Rows from block 8, named by matrix and row number. Rows with one number belong to one channel. Each number is 128 + 32 x the weight over its row's rms, rounded and kept within 0 to 255. All counts start at 0. Numbers have three digits each.
# convs0: first 3x3 conv (model.decb.0.0.convs.0.weight, 192x384x3x3), inputs 99-109, a 3x3 kernel for each
# convs1: second 3x3 conv (model.decb.0.0.convs.1.weight, 192x192x3x3, transposed), outputs 99-109, a 3x3 kernel for each
convs0.74:130135135133133132128128128118128186166157222140140214116179241071120163065091129101122130144157165145147147137134127129130129127127127136162177130132134132131132128141156127135137117139138129123136150157171138157167174162118193175145147133122113129166113125131111111125135140172111126139127123120
convs1.74:155155156141124128125104113168138188146144159101138124129123131143099120119059133134166150117147124097129113144118154150126167165133151124128157128125165113095140140157161122108138108074108121137172146159174103113124136151131160158123162160124142154143132108100083052062073116077089110091087081066
convs0.75:133131131127124124128125126061090083068097087113112097140145123127112099125116124178159149147145140110118121122121124122123123121121125096085092073066084110113123123088083122114114118109109128134120139151140140142136133128148130117131115096115101103089104107097120125124112100085114106083110111108
convs1.75:128130131108118117137164146106093097122113123184163152141125127130127136126124128161142155104105118086104119041110178134134148121131122120129139108122129111131149106114123094117115129152156104105103131138130153167161093118124081121142066131171122124125080070060086079076139134132141134131140146149
convs0.76:127126125125125124124124124191169177199169170163153164146125124106108110125132137217220214166159153197183182118117117118117117119119118124118114124125121132134134053060066069072068101097082167165157200177163131129124136113109183155134136131122135129128134133128134135133116111107095082075129125123
convs1.76:138120124118107118121122127120116121131127120063107103154122124176149166149121125123124125102115116071083065166150166180132143129098104121123111142136123151135112070024073150137135255233187112126127113115119105101108088102116107125127152148148129123136132124126157151157120124133119119117113090068
convs0.77:125126126128129128125126126099099097098111121116118127078045061108090098131108113113106104048042038079082088133131141134135138137137138118078067127100097124102102121089116091051065107054066146115109104083077139125123111101132091091128105093127010000000000000000002000000055069082099117123071084091
convs1.77:139168136159182173141170165131121216124118192115124163194153149193122125111061083104126166146190241126142163124122134130125141140149169136164179149162185155161168114113129137150130138156123064116190075099195130129219086144143099128179129137195067121127119126126169136130174158131200180155197175159
convs0.78:130128130125123127127125128084113166097110166154137182121130156133122124172146144067009000113084086053051066116124134134136140138139144095077095119113114171166166107113142115114140121117158120138148117130138137134139094094090198188169109097102046068105109118119124125120130140144115110117124122129
convs1.78:158176158172185177154182167112065121103063118133106126089121108129163181123170184133125125100086090051017041101112138126124143141176131083102116101123129124147170121143134114128114122118116117093092132136126154159155131107096144112111106113129098118122111124117038054035128133131135143142130142152
convs0.79:125124124124123123122122122130150173157158178171162174109114130115113118135136141249252255180187180160165160116115115116115115116115115142141142139140140124135138033056085070082092111102097103131147104122131095094108181172169153150157134140152130129135135136139134138143076069070092089089107108110
convs1.79:126125125092094105104118130105100084118117112119131141159179177123159173098116122168160154107112100098100081150161182129105116134079073143142134152157145149154143090079125138104135208149141138135147128119124127113128114101093131130129195197214093089100114096096164157154112108108129125120118105092
convs0.80:124124124124124124124124124157155161152149154155151151125124123122121119125126125203203203170171170192191192117117118116116116116116116112112111105107106091096094046052056061063065086081079115115119109108112121116117128126122116117114126127125128128128127127127126127127083080080088087090081079079
convs1.80:125124126115113115112110112134132135126125128155150152135138122145149138118125122143141136120122114092093080083114134041056074075060050118118119139135128136129115122114151170149166255190165186168176170161165190182182089081088095093103114116129126118117125103101129115114096093100093088087102095092
convs0.81:138138137138139140134137138139131110162147134204168153179222239125126134128115115211200215149143136146158162119128128133135135142144146131149160135131130144132133083095095130127120152147145182167148169177196146126129085129118123133146132136170144179177151156155140130130126137150052069078062064061
convs1.81:075084104096108119149163178158071119115079094115124141112089117205177150159133127088068105146107116141134141107086024196138065120117132121144176114124155143151159122067060129090127177191221117117128128129172121097112131128151131115112136142169132124114116125136155155157120115103148150133120128130
convs0.82:125125125124124124124124124166170190168167191172166183127126129121119120136141146232235238175180178179181179116115115115115115115116116130130133131131132121129129051058068071072072094084080106121130112117127113107112150137136130129129132134135130129129130131130129132133086080077092087085088082079
convs1.82:134134130112112114103118126116127095123128118119126134183203182132163166106114117156153147121128123107106085134154196110097107116062020139141135146150143158168156084058117129096127195140127128123134122117122111100115099108092129136136164185187091090098111097100162150150075064073100096095094088081
convs0.83:109114114104110112100107109102116124084095092183159148120135128174174149189160129201174168161145142115120132143147145142144143142143140150163154140132123131119099089107096078092082074085052158147141129129126154154158152177123065098070105124120167195175158160132156136120130128128118125126091120121
convs1.83:113112156098088119073066104140114125133126142052108113120095128171139116121120133139144157120101090117129128110116057158132158185134215122105126122084117140099121085101074130136138132126121135159190107102147134124124111115163130115169106075184116130136125130158136135131152137110182138134160123133
convs0.84:137138138137138137136137136110099102083082095093091104187187167143140138157146147159163160158159160155152155147146145145146145146146146114119115097103100097104104163148143136131133133132142192182178167167173170174185131116111105092100085081091176181159158160146161162158154156158143144152141154154
convs1.84:150132119174154149157147151132090083123110112130122137194175173184174173174171169127130119150151138129123113118107098130108087157116086114135151127140153134143162140142177132100129127061125171185164159172170158156168199239167170161109165128065121143142107121120098114111114121122098101098094099097
convs0.85:125124120127126124129129129098117089081119113127161137130164168101127135137118123129121135134133140133131125112116102118120110116121123124167182126141145138130130129140148112125156125124167162146115101106111153141135130156113092127101096112105104198211126161161136124125145160178141138144126124124
convs1.85:084116111127150139161153161172023168115069099106133104060078099122110129111063105109130166111108132099080099143065124229141121115139131140202180139155164181151145079151176113123176143130141126167131126149177160139170145166131132117112143102117189192174144139150118101095154158131140137123135124118
convs0.86:134135135135136136135135134081085088048060089075077106189189164138133130163144139164170163162161160160159162150151150150151151151152152120122113103106095100107101154138126127122124124124140181176168149152159149154163124089090093076088062069083187187155162160141167168161169167166144145151135145157
convs1.86:171135128190158153164148154137074076125107110141121126177150166170153171157150164128133122148153140129128118138116121144115101201128097117141154133147165140152178145127152136101132136070126157182154156173169160165174169194131153130081167117057128150147104119115091112101109118112098099089097099091
convs0.87:134135136137137137138137136101092096110098119091073118186165117140126115140139132140166164138147149162162161131131128132132131132133133152152123125133121117132126167137103123123122106109127140135128118117123145150152154119117128120122101101105192186142166169145161176172143149153143150155127131135
convs1.87:176144128176154149165145151138073068165123113131095096133136149128136151125134139128129106137145134134122089128101133122102114129116103068106134074116139069101131152167233141121145104048118140153127131145137157154152170201154162149102185135074120158164108136129094121115133151155107117118106117113
convs0.88:123120122126121120124117118148127145199136151196141133125118194117115138092117124060109117106121135143130131128126126130128134134131131113093145107114145100123141105122163117114145103051096145136204116112147090075105156177194139149162127122172170093106150105103121109105146127111144124093150128118
convs1.88:102152154097127138104137168090255127133131164138123137085231088045182130087151132141162065141136082157127086128255140126174117129125122126124103099129111071150133162160162138130143081081124172125142136137129131138115067121074077120102099070107129146120162134103128082117128122164110115156101106128
convs0.89:123124126125126127126127128090124137031116136103131131135154147133133127149143136107097100116121129089102113120120119122122123121120120148149145138134131127121116120119125118114117128127121201220216133155154153158146153147133151138135160143130133145139133139130136137132186180170093091082049039037
convs1.89:161158159117117116092096087202137129140116129090121128136132152136132147128119113145135133132124123128119121132157133145145092138134096144137133110087073056043050129171165133137116130133096155148141122101080123101079130128118127124129037009027131130130118116117122127133119115106076071047096089079
convs0.90:139140143120123126132134136167175156129134136156154141166200228105107117156161168120119121119126120130139147113112114107105106115115116115121133099097105132133130159164163172178170119119127146145133110120126126126119141134110143144122117129124121131154114121126022014017084083093118119123132120120
convs1.90:052048044107111108155156161105102115159136152119107133116129126136158156112128107106110111156150157179191185115118141143116113151143134063075091105115124125133130123108145120112135163146132091092106131138155149144146106113120132140147119117115104116121107120129106121118127131136128134141145170171
convs0.91:135136136136137137135135135104096099085086101099094103192192156139136130155139136156164166155157158160155157146145144145145144145145145122129120112117112108117114167152138135133134125126137186175166162161165175180187135117094108091088080078089177189155164169147166169160160166167144150156133141151
convs1.91:142124115174154151164151157166084066144120117129120126176156161163154158152150153130132119152154143135133122126119113133116107176128104093130146104127143117129148126146190127102134116055123136153131130143140137135145177211150157145090156114045133162160113128124100117110125137137107114107097103098
convs0.92:136136137136137136136136135130129130119118120118117120164167166147149151153152159159159161159157162148146147138138138138138138139138138097100109086089096091094102162160165150149155142142149185185185189191194195202209134121119122104107111098105148154152140144144141144145138143146145146149151153155
convs1.92:141140143141140141138134137091078073071067067055055059114116115106107101095100089142143141145149150125129126113137150139144146144136137153153152146146146147148151169151162150126133137099131168165159147144143141138141154160150148148139152151140163167170157161162156158159083082079083082078083085081
convs0.93:134133133139139139137136137093108134108108135128109116129129128154150144149129115109115123141125125138136132124125122120121121112114115159156152144140134125122119085074078105109115140134131127127127141142151163167179151139147128126128111102112157156147144142134130128125120113120097084072151138131
convs1.93:099107120110097102130107108113134131130156153152137138128114122040072092059068092109102105042054034026038054102071082098091100116130139093085092147138133136137129105111108104089101113124156107079076150139130152146133119105099139136129120109107132136127126127122143153155128132133130131131147146141
convs0.94:137137137137137137136136136127124124120119120122120125148152159144151159153160171170167174166165168149147150139139139139139139140139139093098110083087098091096106162164172154154162149149156181183187188190195198204212134129132126114119114105114143151154137143147137142146137137141144143145155156158
convs1.94:127130135131135138129131134093097088044053047049058054140129122129123117138136133143137129128126120123121117111109110134132137145135135168164167164161164166165168083083089085080086102095101170161155153145146161151156171168166163155149170157149188190179179184175159164155095095096095094093085083079
convs0.95:121122123120123124120121126137127134131131112162136070150159134160155135129113084132132142138130136125122122130131123131131132129128138149153128147138131131120125122124133121126128117121124112089078161127118173139129127131079123126108106106123146177124166164127143128122123123118128127122126125126
convs1.95:110096109100111115059068079128039060130116121110139138109108130139158160114113100092044085144131156130128145137246128181172110153145146130128126149137136154138141058136138100109115143132116159164179041038075157141147088111118166176191122117121130119114108090082127127129130139140128129128127120133
convs0.96:131132132130131131131132132129143180102123147106126154150152144144144136153152139145146147151154157142143145132129128127127126127126126123122105093095077095096077094095091087087082128126126171183192142149156141147153128129111127127113128127119138139135133133125129128111139133129145137129152146135
convs1.96:150135133173159157179168165104123109060076062034049043091080079077068069071057054106112108096103107139148152118112106145136130143137127110110106127126125137137135149151152161161169153149156140155153157170170143152152141144130139138130152149143154151152157153153172170171140136129153150146151149145
convs0.97:125125125125125125125125125135153216119136178120136167140131109116106080125110082141141144146145147140138143123122122123122121124122122093087064079071049097088066161144138166149143161146140174186204177183195213213217092085054090080052106092065135136131133133127134132125134132130137133131145135128
convs1.97:142133134134130132142139142131111096122108108113104114172168168176188189134155164151156149159162151166158145120117085128111066119092052131134133133138137127132134205180194182170167168160145138151144162173162169173161164154127156141123179163138129134131137141139127131130164169165157163157156161155
convs0.98:125125126125125125125125125130143195112130169117133166136128108115104084125109084146146148148147149143141145122121121122121120122122121088082064074066048091083065152136130160143137160142136176184199170174187199200206082071043078066040096081053134134130132131124132130121135132130136134130136132128
convs1.98:149143140140135133153149158129116116120113120121116129131125126128133135101113120143141137137136130139133127144116085139110073132103072097099095102106104099105104226195208211204197222216198131139135152157153154154149152145122134122109173158141146153154153158159153156157182185178173176170170174169
convs0.99:101102105100100103098096097113105091131134132133129119109124131108116125115114115097064059104095092115121128134136135160161163152153157072075083088087091076073075128116115132132123138151149132125119168184186181175161026025026168164151111117111000000007034052058059063063111108110132130130092093096
convs1.99:138137143116116119098097105150156162137155167126133135061053046114083089169157166118132124099115107113121098130110116116105116172126116175196203186217224164186191150100117184144161174118148134128127120128123128136156136154157122127123167168162156176184117127132122121115095096092118124123086102101
convs0.100:126126126125125125125125125137151199119129149122128147127112093114097075126113089142140142146146147138135142126125125125124124140130126102091072086079061098089068189172162152138131146132127171171181168164167196185182087085081086084078098091078138135129135131123132129118150145134146143134138136129
convs1.100:144142145133131134144138141141173120117107105087065084111110118141148149139149152059055072055054063069057064123116126183123098122114120102102108101106111097106109192146154207171158173166156162166172153166163193190170138142170154153154155167161108103103127127125088087084106105094113118111099101100
convs0.101:125125125125125125125125125137154209123138175124138166134124106115104080123107081139138141144143145137136141124124123124123122125124123097089067085075054101090068171157153170154150156142137174185201175181193207206209089081052088078053103089065135136131134132126134132119134132130137133130140133128
convs1.101:148147150139140144143143148161138121154138135132123128140136135140143145120129136147156150168177168182187174121127101118112084111109081126131131132134135127134134170169174160156154150153146107125120119131125131140130148147129151143130166155138120122120136136134126127128157161156154159154153158153
convs0.102:129129130131132132130130132134115053148114060159141125120124123168175176126114088128129135145141144131127129158151149151147147141136134083075067121119116117102092132128120172162149146149144167158125136130111102114130156122105137113100127112114130131115141137120125123103129129126049053058146130126
convs1.102:062064074055060075115115126152146132179168138100105084133138155142155172127134161066094082165149143134130124093085090117129121133124107103100092138146149135129118135127144133137147118120123076083070155157156091093086091105106129116102176151123145158177165175185025023024081089088109108107103103078
convs0.103:127127127126126127126126127129147216107135188110138188151142118126119101132122099140140143142141143142139142125124123124123123125124123114107084090086065109104084140122117146127121156142135157173197173188205207214219108099069102092065116104076138139133135134130135134129138132129134131128146137128
convs1.103:132127129123123125120124132174150115157120110137107108106102099107117111105118112122117118118116112127113104125115102152109066116075046115116118098107111075091098198127168169134132167136128103110112101113111126125119194185156155142129166154139117124123122130129107116118151153145146151144138142136
convs0.104:126126126125125125125125125129145186105130163094128170153130099119108088118110088140140141136136137139136139124123122123122121124123123114095063080071046102093072133117111144127123147134128152160178167173187188187189093049031095073050112095066141136118136133112135133122153139129137132128141135129
convs1.104:128125126107111118108117125123255102134133116131110122106111099107139128106133126113100099110099090120102085161138146192137119123080085096091103088095104068082093171063132185134138195162150115113133104116120131135126134146164131134141148145152109116120116123125099105111130132120129135129123126123
convs0.105:125126126125125125125125125118132184102124161111132167169156118135126098138126096138140141140140141138138141124122118122119117123121119117108078084081058108105084132118110155136128154138133148164177173187192208211205126105067118099070120098061138137128134134126134134121134132131132131129132131129
convs1.105:134121129119115123125129147142161105132113101125099100101097106112119124117134137107100098099088079114107093117104121159124129142114114144144145120127132102111119190110203166122134162129121133148152121127126136137133175192161162152129189168151089100101093098099071082078118119097113115102098100090